Weights of a small class-conditioned image diffusion model.
Model: 17.1M parameters, 32-pixel images, arch dit, norm layernorm, activation gelu, num experts 8, patch size [4, 4], layers 6.
Training: soap at rate 0.0014, batches of 512.
Data: trained on rendered landscapes of hills, water and sky, 145000 training examples, 36.0 epochs.
Rows from block 3 of a small class-conditioned image diffusion model, named by matrix and row number. Rows with one number within an expert belong to one neuron, the router's apart. Each number is 500 + 50 x the weight over its row's rms, rounded and kept within 0 to 999. All counts start at 0. Numbers have three digits each. After the name is the row's rms in percent of the matrix's.
Before each expert's rows are labels from the 100 images, of 14848 (inputs lightly noised), where the router gives the expert most weight on average: "peak on" is the class under the peak. Only what is clearly more common there than usual is listed. The data: rendered landscapes of hills, water and sky.
# router: router (model.blocks.3.mlp.router.weight, 8x320, trained with AdamW), inputs 0-319
# up: expert up (model.blocks.3.mlp.up, 8x640x320), inputs 0-319
# down: expert down (model.blocks.3.mlp.down, 8x320x640, transposed), outputs 0-319

# expert 0
peak on: sky
router.0 103:406536567522576544421527552549561573483504514550596573508566566580520518451476448493484494424470682531586523515564493518549478502451418550523522553419546559540387571481433495583550587514434513507519528533525467485449508532443504498443575577456530509480430549429381476564435443489571527538519341472465518481572500409456544495505592570529475507430501497558455573560483493478519520487519473386506387421451573513475526489463477533484478520406492504608506539560535557456559460488556459447480553467534515510519511518537548541503515542567450533508510518450519518495507433436485655521491451451505559429430554510479511515480459527535520490497497556518549500459484535434527495415596475491529401552524497529570472549491462476563540537599526507492435568434558472413460539560490519474475444499424570492404496568525522543494498533533548514476459462485482439571512525533568640529465550531482433542501489519506462430516498498394492535427501459478542529505432445530462608424544
up.4 079:465464408492420497485502502421540414307466522524567403459465501535520551475551551482489525536612548582508498473564485513473547513553501463516493509415523400584531509439515441549476525604522540529447441403467452439523486522490476501513487467586522513446544445517445455542514477536544595517561413502474454556515574600447546487416491473472428571550521508473536492502462504461555451436558472513485496544500607475472479528486527408632529539514465485516541514431490511465522479449466499524560519501498542545449548404453477616563438493413519514472512524405484546510422543509429460473439534484496455624506483544504389449613486472488468490471478507522548482425477595520464557486438492448528549559542494482484477574445571474485548556450464631482556446526406503507510535478508500455455551563569552411581464509521558483526459474491461492530469517578498465540516397566409459494616649569531473489482512505428498546538484523511544496544519598514439557565505571585547545479473
down.4 080:545580531479543485396536546465465305375488470462490542516498480571512506549517556472527462462403428473496482543499492526494515461479496524486534377415556503485517485430431494501542463457523466576436478569510506457533443521506558531575479576457533468452494523479515465493478500435390523551496537593434574500468528513471514401561461543494493559539445438399523476508512441413555472461555519515444515539531595482492489498503544589498390459548527489508546394539472556453607587562524527387493448550592456516462454501490506425431513456561574484441595505487483433452522537530456482485547535487464557462517517389506597484417462473571511498530449576508493592481477486491511518489504444501508513473521499421553459532518471421496471526512479550469499509418506444476559453473465492523447509522471530380578504425522500494456530530484467511555493442621559519409564577641403484479472514595538447547423545520452468515448493498513558444557563607451533532556541490578540510405590
up.5 113:594472549499506503496576510433527490488587502406516444452445519559595398518512549457441534429447506468503515552489447542549469459475460537545615527520473624462466513510485505625525494586491498528484467621408485491496570575480511510477420376493475456456542516488501510499516475463537493477522526484519506560534483516517432440447493595553540500655528547430537515393447511518553477486494488442591634478560470507500602560524517545492533449532541513422547481509499464483573461584519402423476506445625496467429471474529500450558498524476480407544486447384483480501439545487510505632526456486447541563467470453472520553491483435498473494468469489460422505459478491484552464605429449450471499500568482484496488492465571520444543473515447506516481526507594532449493411502659536698472602479498453422488538468584432439428450483440529488485393490526561515472474482508517566427456580479510505587513467509477486502515552521465558514465530523562525507476541483488583524524480
down.5 121:498537500565522442515447500541521546447592510558538502356520483411528479564532473559475530469544461505534505508486488498357524496523527461517509503590492519634579536431371506544552523472394492556496560528570489479506454514462460477522537474516439445505500497500456524582535458478543451468466500515535476533456482543524478466561554539540673527490546571549477510533486571431487494450487510498472529528412504490545506343474460527553618462520459530552541448434509443541439553505519487550509490518420497593513495533455500523528492465444516502408489501576558507454530487476526520414506556563519545531493489565373624515414440480495539497514552474474460536499435510540519537517418517497526397478438493525605484487468544595593551477479521506501447464546442511471505512422484450475611541485504506462444643559527572514612441524416484511443540519469523390528422467482449526570518464414423469422548541509500503465545476509494430508553534485427577489460569505574496342575559
up.6 077:522563429443488491468513492405496431557502550465535477552461567538548495442478438523423464475524543546546502522523487498498517518524479428401538548446457487432396540467464506551444408454526610471446551486621486458605498500447495566495470495457578444452418453450490551518529503478441488538445395510551512453439521572538619492439579514465480513445485531458494484583460458406499504542489520467413510450495513518492459498433558540535497491533534498436476509465460513534511540595503425423548412437439548506548435522596436538474445522584469575509458467499549594487442534517575416525499450473509520584444493553515444465445551364534433465517542491525490562483494432490580456554502513633490590493508591450445555550543591504588510448482474475478413572507414567478452444525349528569553548545498487570457484568412495557467533471551398497487495484552461487431507534517449565426518484521473520505575566459519511449530450456509584417504556483473464517438593447446540518445428
down.6 078:497478408554540481488482508465461520463522505406537431533461478538478518482511523442499456487495437437398498504469511477513452527519495519525459515441530560439423582559589490473508561467515445431428537490390554572499469477598495485464557513546403494493532551494548566445494539443500526474472446471484468585492549476466526594496433456552454513519558502491536428513463496454496426477543470444496417476505436557544488454640517390465538546456495471562467556565539525519451386463553472492543361474436477512558536523656515471468518611394458457510520521499466477524482429556553453521549453431482501507471499512522426521595404528502545444527559512486402597533479563430497465513470498456454446545448422466448375494543527451396550385447409497478379487556478554523475437486465507532579535491541609502455475523562423536515503483419470469484474496462429526481535515472497597568527503579454554477523475524508504506578584524518601460494491484546561537487530523532574481339431

# expert 2
peak on: gentle ground
router.2 121:594470480536437478529490459555516529591505379504474471505524480511509459532500497499550587485502320402421489537452463554460550519531514491528579493546436520500518458524530570284427428566616440535493524484516576457515512492599503499562493477499511493575573460469584481424510480457542529409471646575573532505517562596490578546504496475392492451549433523496520504518450475515533470531490571587532526471518496520533433466493497491504529389483508569434462508509485477498493523532481607549593544501524516483485481481458429472487526524489511508565483511540513535580565499526536336437426444482659519574490455511540507579540504508512456576542476423425437538477492487476503529546554483559432443423490545544500519417489395419484516452459455451565498461503448456471523518468458509487478546487567416458456518458435463437489453474460556540559463480449508515505480501437388544498475497454465440502513481433511526553451526527632514491574514493471410448537538452472555477538511
up.4 100:559538550429511413454439486466420489430565432492442458467492615503447511496416568485410516451472434481502525524538549426523552470514526517537574592512500541408507515557538478544434485488465452464485462566428460468501431505478447516420447501499511522524473491577499496456399530442485529526457483503450541574446591488539467409510530371494496568595556539345447529461506553487553513553495511539525467605435449483541525506435482414481507557447539521522542534474525551534416418491568462590527432427581417504512525491517479481448543501498584566386504523427471424399474497436489469493483444467625535472514579473586512521449404489461459644578575509548492464425478483583536537512509509461525460489423494497490549484591533494499582522485406582519424539380470422514517535482547500489401514503466472560571442470596570550482544478440493484509475555458444468489482505422496504433491554412425487630513569518442531502486447492518467537497524500480533553519479529551527462461495
down.4 099:477494540612506545534451489564520487490508424360608493535345587469458554493501439488554493505499480445547519508488498454497440575464568578493524465465603496499522430485478399463391553449527541520496514456550507518481475526458551462499524566506499518465520395571468481512603483415435561532425444512548487496570512412466468551453456522411460574427481578545680547498450531493412587510470521464535426470493506588506611609537436494486568546541506502495544442502444440448505535554484439481497514520507487521463494483497493526488482487505528547470450450473516550538518548565495500549377473524421483462502469494492458510515612588504483594506592460414471468441527488502511509445535536474583492455557519468470457469473538432456507545569443458466556362505443601466546502521576422418439529428526481424476468527574449527478556558516517468462407508478450439538481415526453474551535515509522467532600437459513385469544489445519458556400494451532489464538473536482440435496511
up.5 093:461481562434493523445550445443460410424579426465536526537480445516450530466506433536504499516456409480547451426481513509500459516529535496485519479458402474477562503483501501464471462513503436553486542453514502520471556505499514457442463548449489497621530481484442535477493495387437455528445544442546413476540436520495572457502434634468444558560526433507589518536519447530527491470477582508441554489519538452541511445478603486408485455532459586566601428499470497530504508526530633512515532597523553553483478527420561416417611587505529505404466555489513432563545468494518510503425522550576543472589490401503397484493476561483580530458483432575469524518475538505541499504562444561521444486506505491396458449525533476510524449515478444498419530410634483499414485497562590522435536516471410447554503522563616466592457539508510484560465478517426383518601511520476500547435463419457490481474475503594547500536459546601530494517557466604560568539489626532522488488484
down.5 091:525505534492452532617510465560470488528347431518445412558419543530599491614518561572526465552565401551459478498477363463479501478519472509473416486588425496535499420508462520562524514531522504530458447480517576517539477406495534515470527467480571473504520534568550500484507563407456535447447483574461567503550497423459522501486524467557553459504421485510522565371505549481453517571490502444525407436465463571527494458479458475382454543631499430461611467483418580485475613439505363476515557556445444432471565429487514449509609499448485440501524522445494532578505529476502486511512514426547485563486494554510519587497445572590555632503475503459459521425397527545543487467474581490535468458488379520584472514521507509505508563488477507517519405461567483347536477499459495459483562541493518549463461487476573486495555530495513545459415535482510528521521519460526479472507498561581437525505525531573528523547541590446542499512468422455455555564548525526505478489552
up.6 104:506471515538487519368540409510542493498497435464463559531544487420488434559484544474526546432555561513465459620548484515522576541611471507484472513399449557481537534395453449465363566534550503513563507476422548464493491506561512456536469521647486539450502433550497575492569483534509481465434551462498501386418528529517538486508582577445531536492538515547462494444473538494448571626509515459549429484479497469501526488483569338551390472383516556498467548453451576569450516528496605518548500527469506507498413326512547494450479520480449480479486503506602456488392532560527522555460567552536574542437479506449424522515493522508558618463583482499535497531460521437553456499472454514587524540504490501514496404499528448560543457539477429501496489535480405614646502483565413459401439552503494582529519497460443454539550447516513501502461531503449499521489504448456504458580492528503533542540453479528447504506497528596539502483535447503429468528534523559500478460541
down.6 116:618532568540538502554491544516512483508405525493584534486579466458491540508487466512481567534444544546494490468572542498491434664615479495456463464457529484469480475441624335533428395439521553555442579498525447455459482487499501518449520544598469498622484405572464432500478494538500496494510564634478518671493472522510472551530445408509418524493478533571474453417474469496513521431514492543528511501502535574409459507516413475510503462421507509505490623447465512490556539560432424501508497595502483511513512341483593550518508491528560483422571553452511512600540478450537480550480530511529542479429535475547450515526441482530520602559446555518540512497464413497403472521512518571610426424550561494534494564501480441450438492477516509560510516452485600491407550509521444526483458471481502477512469468540528491574472496490517523543502509567504544499487508539475513485590495573490519503424456458462554450448467544434540456456484488508485514412532572603613508447494

# expert 6
peak on: steep ground
router.6 100:431445502430496466570543479525448428373536537618461436496382515438527472521561491569447391647532582532507513523464533491524541503519601609521464516515497446517510503534589482687577515454531583509525499476413463505561484505493518495480505463498512515456520510551461528561577533470579486490583477477586450546557454491558423511527441529569520472478532501451498406501558537550493492521498461494493515546534463508499554471514587545535446519521521478504506499541525478558453457530549454461550481498456532435482596581542495493641463518449502493499446540521456517458461565475458553519521497472486532468472458492467611450567585507617528466483509566521488446464468444453463537440365488490519487508471399490368505546468490499455453425488490555447575484520570565568475405563510441466540442524477538508527409481527433513497500575455482427451559510580535485458517464526582384492525525575546528507539652557495507505528480475380470544479515532554457525544532542360461490501486
up.2 087:503463464427435554521467470423521347467426491480450548513549465514456537494508383525516472498383548419399449490452555494449480487513444485529537433474452526496519490531527478477587447414467547472340494517450505464539491370536480466518515448515535426560521466525396522446518433518515509516556425520471487523518492607436519432573454489560545491506503470573488540529396476395496456507416463538472464470561486504492432480527447493474462543518488548500471456503421464442518506498568535452467617479507503430513537497564519455520468468568478590409527455503571521431550514515460481577490471527594544529581456539390559578534583427560441416525532445537506487463435495554499479419486456506393509482504459461530517603541562500406494560437556607418524469448516345430540519397473509536499643396456519486493558442512512451528514450481503516485469473489568426489528547533509484530578520475495493496537491564512423464530580567507403500422523437484520513540513525531491471544529
down.2 085:508518569495505531555413517533496470524470509600548511489540440518555561449416553476464455445541553563477476506522480542456461464525469491433537505363539552471532584565429586500525448474494525545327475427578469525489473523531377528484616509522464507578478496489565444546446518511484522482557488516514500566467505462552501584338487471566493497518552500515484563518548498443480531531465505494577476489404498426450514421463512522543508472427501494468537440495573497538482574507508495499502607542524481508505479430535526467545524508517441468446594497471437413562505419451494552561439565453608554463585542473578481495517419476495610483529533468561533506494404495459466514413457458635529531521455510406618488485590482499613402507531427408532523466552491530534501567506457571510562386477397519555463509398535466515525515462578568554472503467499467550497447431419491502486529574547443555462542448542473464439568516451444450502506480466424459477491494595535512495595507
up.3 117:386530525514543509545520505486500482466371457479519565485651501516521379458561515544449481425495471540494482537545508592492570483483463406367562540478470483459484611488544517486411550502463559481503486500430440514504537530528456524433457455527521431517456478431427514492473464466516592498422448492453464489432473458514525487506483523523480490469530588493401509589545529528512620544561548423480588530484458414448418541476414409548530525331470501520495495493410503511619417496516483481529512528483450508565387531500620521496532485544441435491468445494550468559558446556495410519521548458527514503512434508541497554537526488482547535502444439541473526549509468465552461517543543550475509517416626564446453463503498472527462474478415519564501535434483371527483479459543551506516530533538476526504481527472535669531527439476515400480478514511523527397529522556512494504474502467509475499496522465490491488514579431431462554528445439580524412571614601465442451576432
down.3 102:493491509537448534377501528493366439478479400494559527521438479556531443543566561514501529514499503476469504515545538538590477488541571513506532404463571461635509510499418543485556458418495491421476493548490510491433566503525464453553461447496524402497546507509544529384497492431485587404463524494508405473530556467401488564496508480497467461483470566551488487490489499437578538549571485531552526494511438469530451472448446449505442422446562424422444506587578510426451569470559506435550482495507485471469483504519572563540444554421462570553562455469510453520389505522439523509534611536554447446459484468576462529531481513532505503477532557472514536500561484394495395466467402476509555489486506524563560600532480530514518436560489374435425548542484494481433444546535410465486557490438534571544544578467394542429539491594556525415490535522481458480487585473452492556501490432419518416573545430480529492538556496478470479526511510473517317387512557531510469569507
up.4 098:631460496487451398510573613436463432434503525525467469441449396400477456525497407448412578498505477437520490484445478480443472608442556438485530583505522511436542546476408555590498523496499530474568455565577587479547549541544488485450498508480499420522445551535443470539442492427518513532443495562527552529501438590483423522521505547436530540523420556470642538445495461562545481490556470465546482490515502506482492544563529483452460445414523553510530543560529565481580558569464458455550504541513547534560508531555485392483544512495502446483450482478425563550488454572476442451438534565457459577487450464487525489538386559477493487486508413547461517569451436450480444517547549362409521375430544556429598555554558573416521531494461413427553480497524509529482579509499580511442600474416502503446462488484537449519477475490502471472456528535422565450479529502537478490464410589411496453478412463492432453503511567547539555474461490538499499535438481461503490486410
down.4 111:456521518602465387491440591513463405473514496576409482515502436543386498458475475474539539488550519534547527484483504477516441572486586569502451575553450441539424476595528522528488488518465495500509477484482421436498317554595566518495467514523511557469607450576491568552481449437469540524451488491561470517447479514477508500493464504468596602522518539415457467548454445451550485502587520435415472518467547458559526551493549573479542575465476522471384501491538524452492520443528500501591509515388464494487510568510518535465517501459443531527541463479502459537429490544508505438552506562497507437478489512556611504440496550452459446549533605513408521335573446548579509525523570413439577470554452514520499463481481473518449591475524565528505447448456481532475546531458480436440702489562561557534530570486496539578428496484519554465464445531502490590478485534509526445580370512471500446469544513522463506372508489532497490482470429489572459452505442507466443474518

# expert 4
peak on: gentle ground; steep ground
router.4 090:493507495511550520482605405441505332441491529477548387584471539482389544493457454466487502587464565491563625438472605483563513493463507477531418522464547553538483469471464504548576523488464490565522520486489480507472554521519507475451608488557506501449465500533466583472467463541383476476495436451468539482446513428502424438577509497525550541451456517596513510508480576519467500484501512519495482431491463462499526380537524549530493476456536502548473520506497487564604467494507482478461648485441477492607505509453539533365517500555521475463470451499507488457469450478517577393503528522466579424558447534463555528471489549441532425476537531502512485506608474527452488493436466441523493512522444424518471530574433510468499531519499579503421495453479485441489663440523492475562493487455533519552501454452503538594539488503527447457460490521559474512511477543543577526519458533343417409597413589503455498430483493357443476448427509479542619480415557409479565510485
up.4 106:538503485540506470533497472471498507508617461451512448553449555498458494484564455436463502541569490531474489457573459449588467480554431493466412532404571445557500505498460485539489489362554481525509621484461436475419460484483528485534510542489529466433599511482449507494415493495507493397526445519603458500563385485528519497501521547458467457591519470393521396509436501507454513490411467431497484478439555559561474500434547438468588479554564495481506512547462597492507481555562475490454523395483531429479499535477587465457492585529548517518490587470529413474535525566517537522501500537547466524480366431439506512545539492436553420487590554496457525526479425470537598518476519576586452461578502500482558538482482574473442481527492561411609581560503567333486504530574480566505537555524480496554365505521608533527571470508474509480523619587447503550534432419524466559478478484490464574455618492539508537557425551481502529562486467519563451553522443470548556484488
down.4 123:522446522446456509474565482590476410501470489508478512535486511476490419511569494502481507483446602484492493567459537513546554509476514532378393496495432529579528472467463504411415475472467524470459599570579495459646512520494428443499580482493539513549499540541446462548526515488481498481510428475505551486487508539413489506470563516486544514452426404464456478478470618465484444498472493510432470507417488510451530443552455535543453540480484358525393395526488519586463510493501519393478498520548423517442481567559593577403448415425458527449619515503515616441539503464607467564495506397565495503564631430517488448500459478485493543461488506480548551456504487472459427506495554470487431441530540488475448488413503485565509482494538530512582481517500521629541549621496517434459489467509395494509319440460490519423577480540488466526461467543457561482537495473462465525507487427562467501488407515458506493551575495561516565437475501464425431544566517444397497484505
up.5 100:522419618547510528467555507466485656419340476428550510449535401501471501586478487523509489411580460433497546556473529523456506522516502580423452531490445503453464428555465544515503506514482517444563621441447453463495556451386492437518532471580489583588485499458505541573510490570527511440494505507569482503498544496423493433555572521522503496533520547662490474526495513500567510456553501578457521503509508478456645458480620476597487436518452531426616602539567484519483467489432508470461523448540457472458427530478488522412484526419500509477446491416564406480530530409461430522515450550499487567502485583586474442497496487502495433446479555511527448471474534508536514503504542484478497464484474548477471482539455554538465558418539398423523563482489460563527539517436471529424467450506527531488477481485457517448439515462471559465530475465557413421440530461500384510355511494476437441538520500465506485640456570519455558551521510552479498476510587544517479449423
down.5 093:402561478435474511527514477501476491518517526528521485582470489533508467539456510474543600480570541541556568563490529501558564459523584493433548593507574546520565468494495490440481483424465481547637485415441496502429585534534580515489534570468494502483517457546492552419490539464499474478512558476546493507518571438436515485438537463413463558572494487588498459560516637481536498493478484544540533523449517530576529530582519470465353463557449410378557536483482445554452450508539517433482457554428590520434534515415530476475406503643551459498498439445522591550495505521453489530486393456442538529383524529506458451435578510622530476517482580525498485510430474474544511599501445505448584441470533451467434537453477461467536670475541437470541409574525486401473450584545501555533548552489482406591464472521541534513502484604521506446561534474504584477498495564488562546512496489457479508402507509518510519573472467467465472492465489478604414483519455526441472467557
up.6 094:461502561483524472532472468388553389456466525478466474499431592466476501433486537432543450488468536531465646624447530490533448424472520481444524485479555538493509538500471465598447496515456542526538399538471500539499410587509494515513459508487454484557518543496487461538526566472515496511515541573568391514450543523625526541425502457402457499555421500466498531544571450522454507509566567502505531631485504537556567612546447466511422557461450482542535572444473544476546415487448547495561511454481499521486413472504465486433511488449427552499502541407507580511542485470581516517539562501448438531482459485529478624568512498535509530516442464530556505600498466483482495552497524493474541462435568523539461540539379466465540573508478449526387471547484581444530443485566549574452474451509492497461570480553500476500436582508447575637393581507362534538525484484412553491583472505524507615483433431510527502448468460568555563536469481540525563427541379472460434485482
down.6 094:575538489495542503478389412552432419411568464544492475596578584449513549485534528494527483529488534486582579500393495445524547463471539548561485480525498546480480469519428500480560504511469453511650452513499513567559513471486607540508507538535555478493457576532490607436509435536480432481513463532571587440452401529452495508453520475466565524558610550473522504438493576517468557447604445464544480408523438433471496591565555558475562568541590495512542551514566516408567399417457497540443455544499419491475566445432492488539487441427498520454477471520424492523574573462544490516564423498473425532366452555545497575462553483515488457580433502485501536537500488502456524518505482527437477549524505436469545515502517536521494470528508514551426485334486385493456403515476461518427421508548497418475522499508503552519419536451434493560614545569533501534462517565577585495481561455582424468471564580482525534448518504534564477488519441498506438441493441485461536444511

# expert 7
peak on: gentle ground
router.7 086:451390444516573545467590473497477474477461497464531570575566435557542485468427435525483497519514639591557456453539495425334506464461580473506486448519502523537518508541546440501546536506504530527560403547448468503525489511526474576499465514499461576545431561530483473498491482527444515422448476490424558509388493456516459516467536485546495606462467516477521523448505448446462492467451476486511479465426416497470558463509421549525526530487455490539489495485480483521521510463322492524451431559511549708521487558542537450549486470481469479452456460489479428431454577500494590633496515538363475474547572507552509453458461477493463506432593506555559398529575541498551386502531526444518588550535467555522468563547490537455552527482524471483465547482607489574529388502471492528543453482492483543538549548501498503483506550512475496480520523501489461479488490483507440566537449493469444427524382455471463485459520514359490526573553521445522507455527495669549448396508
up.6 092:477518443580509588439511441504465511508574589525473627529498558416511415520542540510554528495503578570482506494515542575551495526536548577516450482503570470465445480488477525547491499531445475526508577482590502558451481592442454432543539553549501462539553519471502508450478534462518479541527487458510561463403618494492516495549523402576441410470542514510548456397483623555601472491496486442514451524466577528452495494581546513530576498577410529475475442505545544505454467471507509490452512454465547409465521549549551449494523582487431556582495581567430569579395495514518516508496516433557443410512491429495404382512456529555559470447522503467476584495424512554484558530484463470497526609564436455538609474503506494452613481598497543477514612558535475462464471462446559428469469466435433502443499554456522534421451524553584520482509470593432475578577517571521529551446543491405517452455556502488412499551500439639502595482490517565440534483536497486498497520454
down.6 086:453429461480481509500501543529447519536493500491565532474488504388392460500445444477465449538547501501495490486504439496522509544408466468506466609547439513531496495511474505511548528504483497500487539477461514424538429559576575438459516507471403458535561488530485516450423537549608454435506560472437502511478522546580487485547548484503489466496610492453571497524488477530558506522525448519435514524596534463475451442460502463399448468486516372590418412519443547483499452490433494409549466495528490514525448487603481536421499512533547492604431432507526495527460493454528464449520522557560377522422528481490545510567580566552377550477492468493494546441471502460526568444536555431523396483469452529558393481533381494683479399506603430468400456493498482516571459474477559532514422473588461586460554533511562424556435512476496524476453511459449561544539528540502566480467526469519563449528343525514512507485493447500430598498435462510463513560428445416413516505600
up.7 081:569624562436491460551536473599411446606514581507575518541520436550422450526445493468478505436515441478484490556557493474505455538527526499476423552538441500544556560459497516483536531491497569555487374476560544604580510518450395436454483516589471469543430472494520440470514420427533496480556446445425477536364522516587534460528528506565467421461499506575542504499347458507475550478480473435445497554519480482548580550448460556515481519551541563419524489446456453466476605486482431533514548495567540482514544471491508500442553523501489390490387462435472482499518388514525525493568520503494583513412531459457508486517453581522485502495532536519430540561531644498477467560520513422585464543490495480490447468513456536551507393457376431451461438635531551450546405496500527470476450549499516501496550466593497411582521525457455620531435456487502498400553602458556544577511494459528489518538573514521542483504472523502517512485439500521509426520413541508465484501479
down.7 078:429428612483502456487582464424488496631460517556430518500462505527472558438551508397541559567557473496457489485482511436477508537483516425491495495445533513411449526526517484413494509529454583510573424526586530359510507453623493478419534441495502572510589500471514497422488485451484511480421503533564502546407461606514541475555437466664547404489398489620519505550411554530395486470508520530552491534515469495482551584541543534464466448542531488541537498528547481488506485512405471512571517391449541498547502577495530459535545521434510585464499552472615455455451540468424520568531435471447492619464547419520482515500446578440495459503549525591393550471467509455480457504487490464512441475563494516551469505429422489532430433464490510430501393392483539467437485430476473510496437466526477483531425504416515412441499433577535575472562511521501527559565541530519503457507556565487522524502531491471526544518489531482504432446555514594502533492397536466529518415432
up.8 099:484516553576480507481447583542455474426569554427456507513490451449465473498439490475457399514518472439455463578532454503638475506506485515472445448476507433568445420437522494572491493439561501468456493504520596404460541527421501484475510566500453545453522547473434582565494351543477472431485476454502553538446567456519485459461415449449458458493544534587604490520475486476538546594464554505516485507510501534450515472533494518518415482560362504426534506505548508494542482481525551576449598433545487545465439528363507415458475475592495401570515406420402517462620490509432512532475447502466453564524553577506504561395450434481492533442497565439466570428450497521538532668402502516510513476543473559464570458495482553475518482474418608462454520552518533470493439552536517544526502447475553487511435476422509495506522508480483564507537573532477503575479530393516584495560485559522449514449493488481465476415501489455471519474473425391502556548478436478418566523420
down.8 094:502431546574501496576517498497532483438464532403519441508545455542482452506558547457487351568498507491494450370464522470550505492542438499529399454443442485494478487542586549591465451454578469489476469474437505510570492477458492454544479431537560510473499573466556565585504449515372446620544480513493413417499451519500533492521500514505501462581485558635514519518456513490566524511544502496521430470563515515497557528377522518507502532504535505491514559437456556428400523509605489457400557504553523538463534464533512507472585479534478556545453499447511473533447549477367503446513543494495515518487442531470408527601491475434489485490409454562511564474379499421439529553503540469469527433556491508574512520531499556476531488476497522549393488511509474489470450511526465564483597497441563527474504505422459528540478485361496499517513534515567465525528453569469585602505582617490483553577592426582468532344454506530538483562502592444558578515508572540471564487405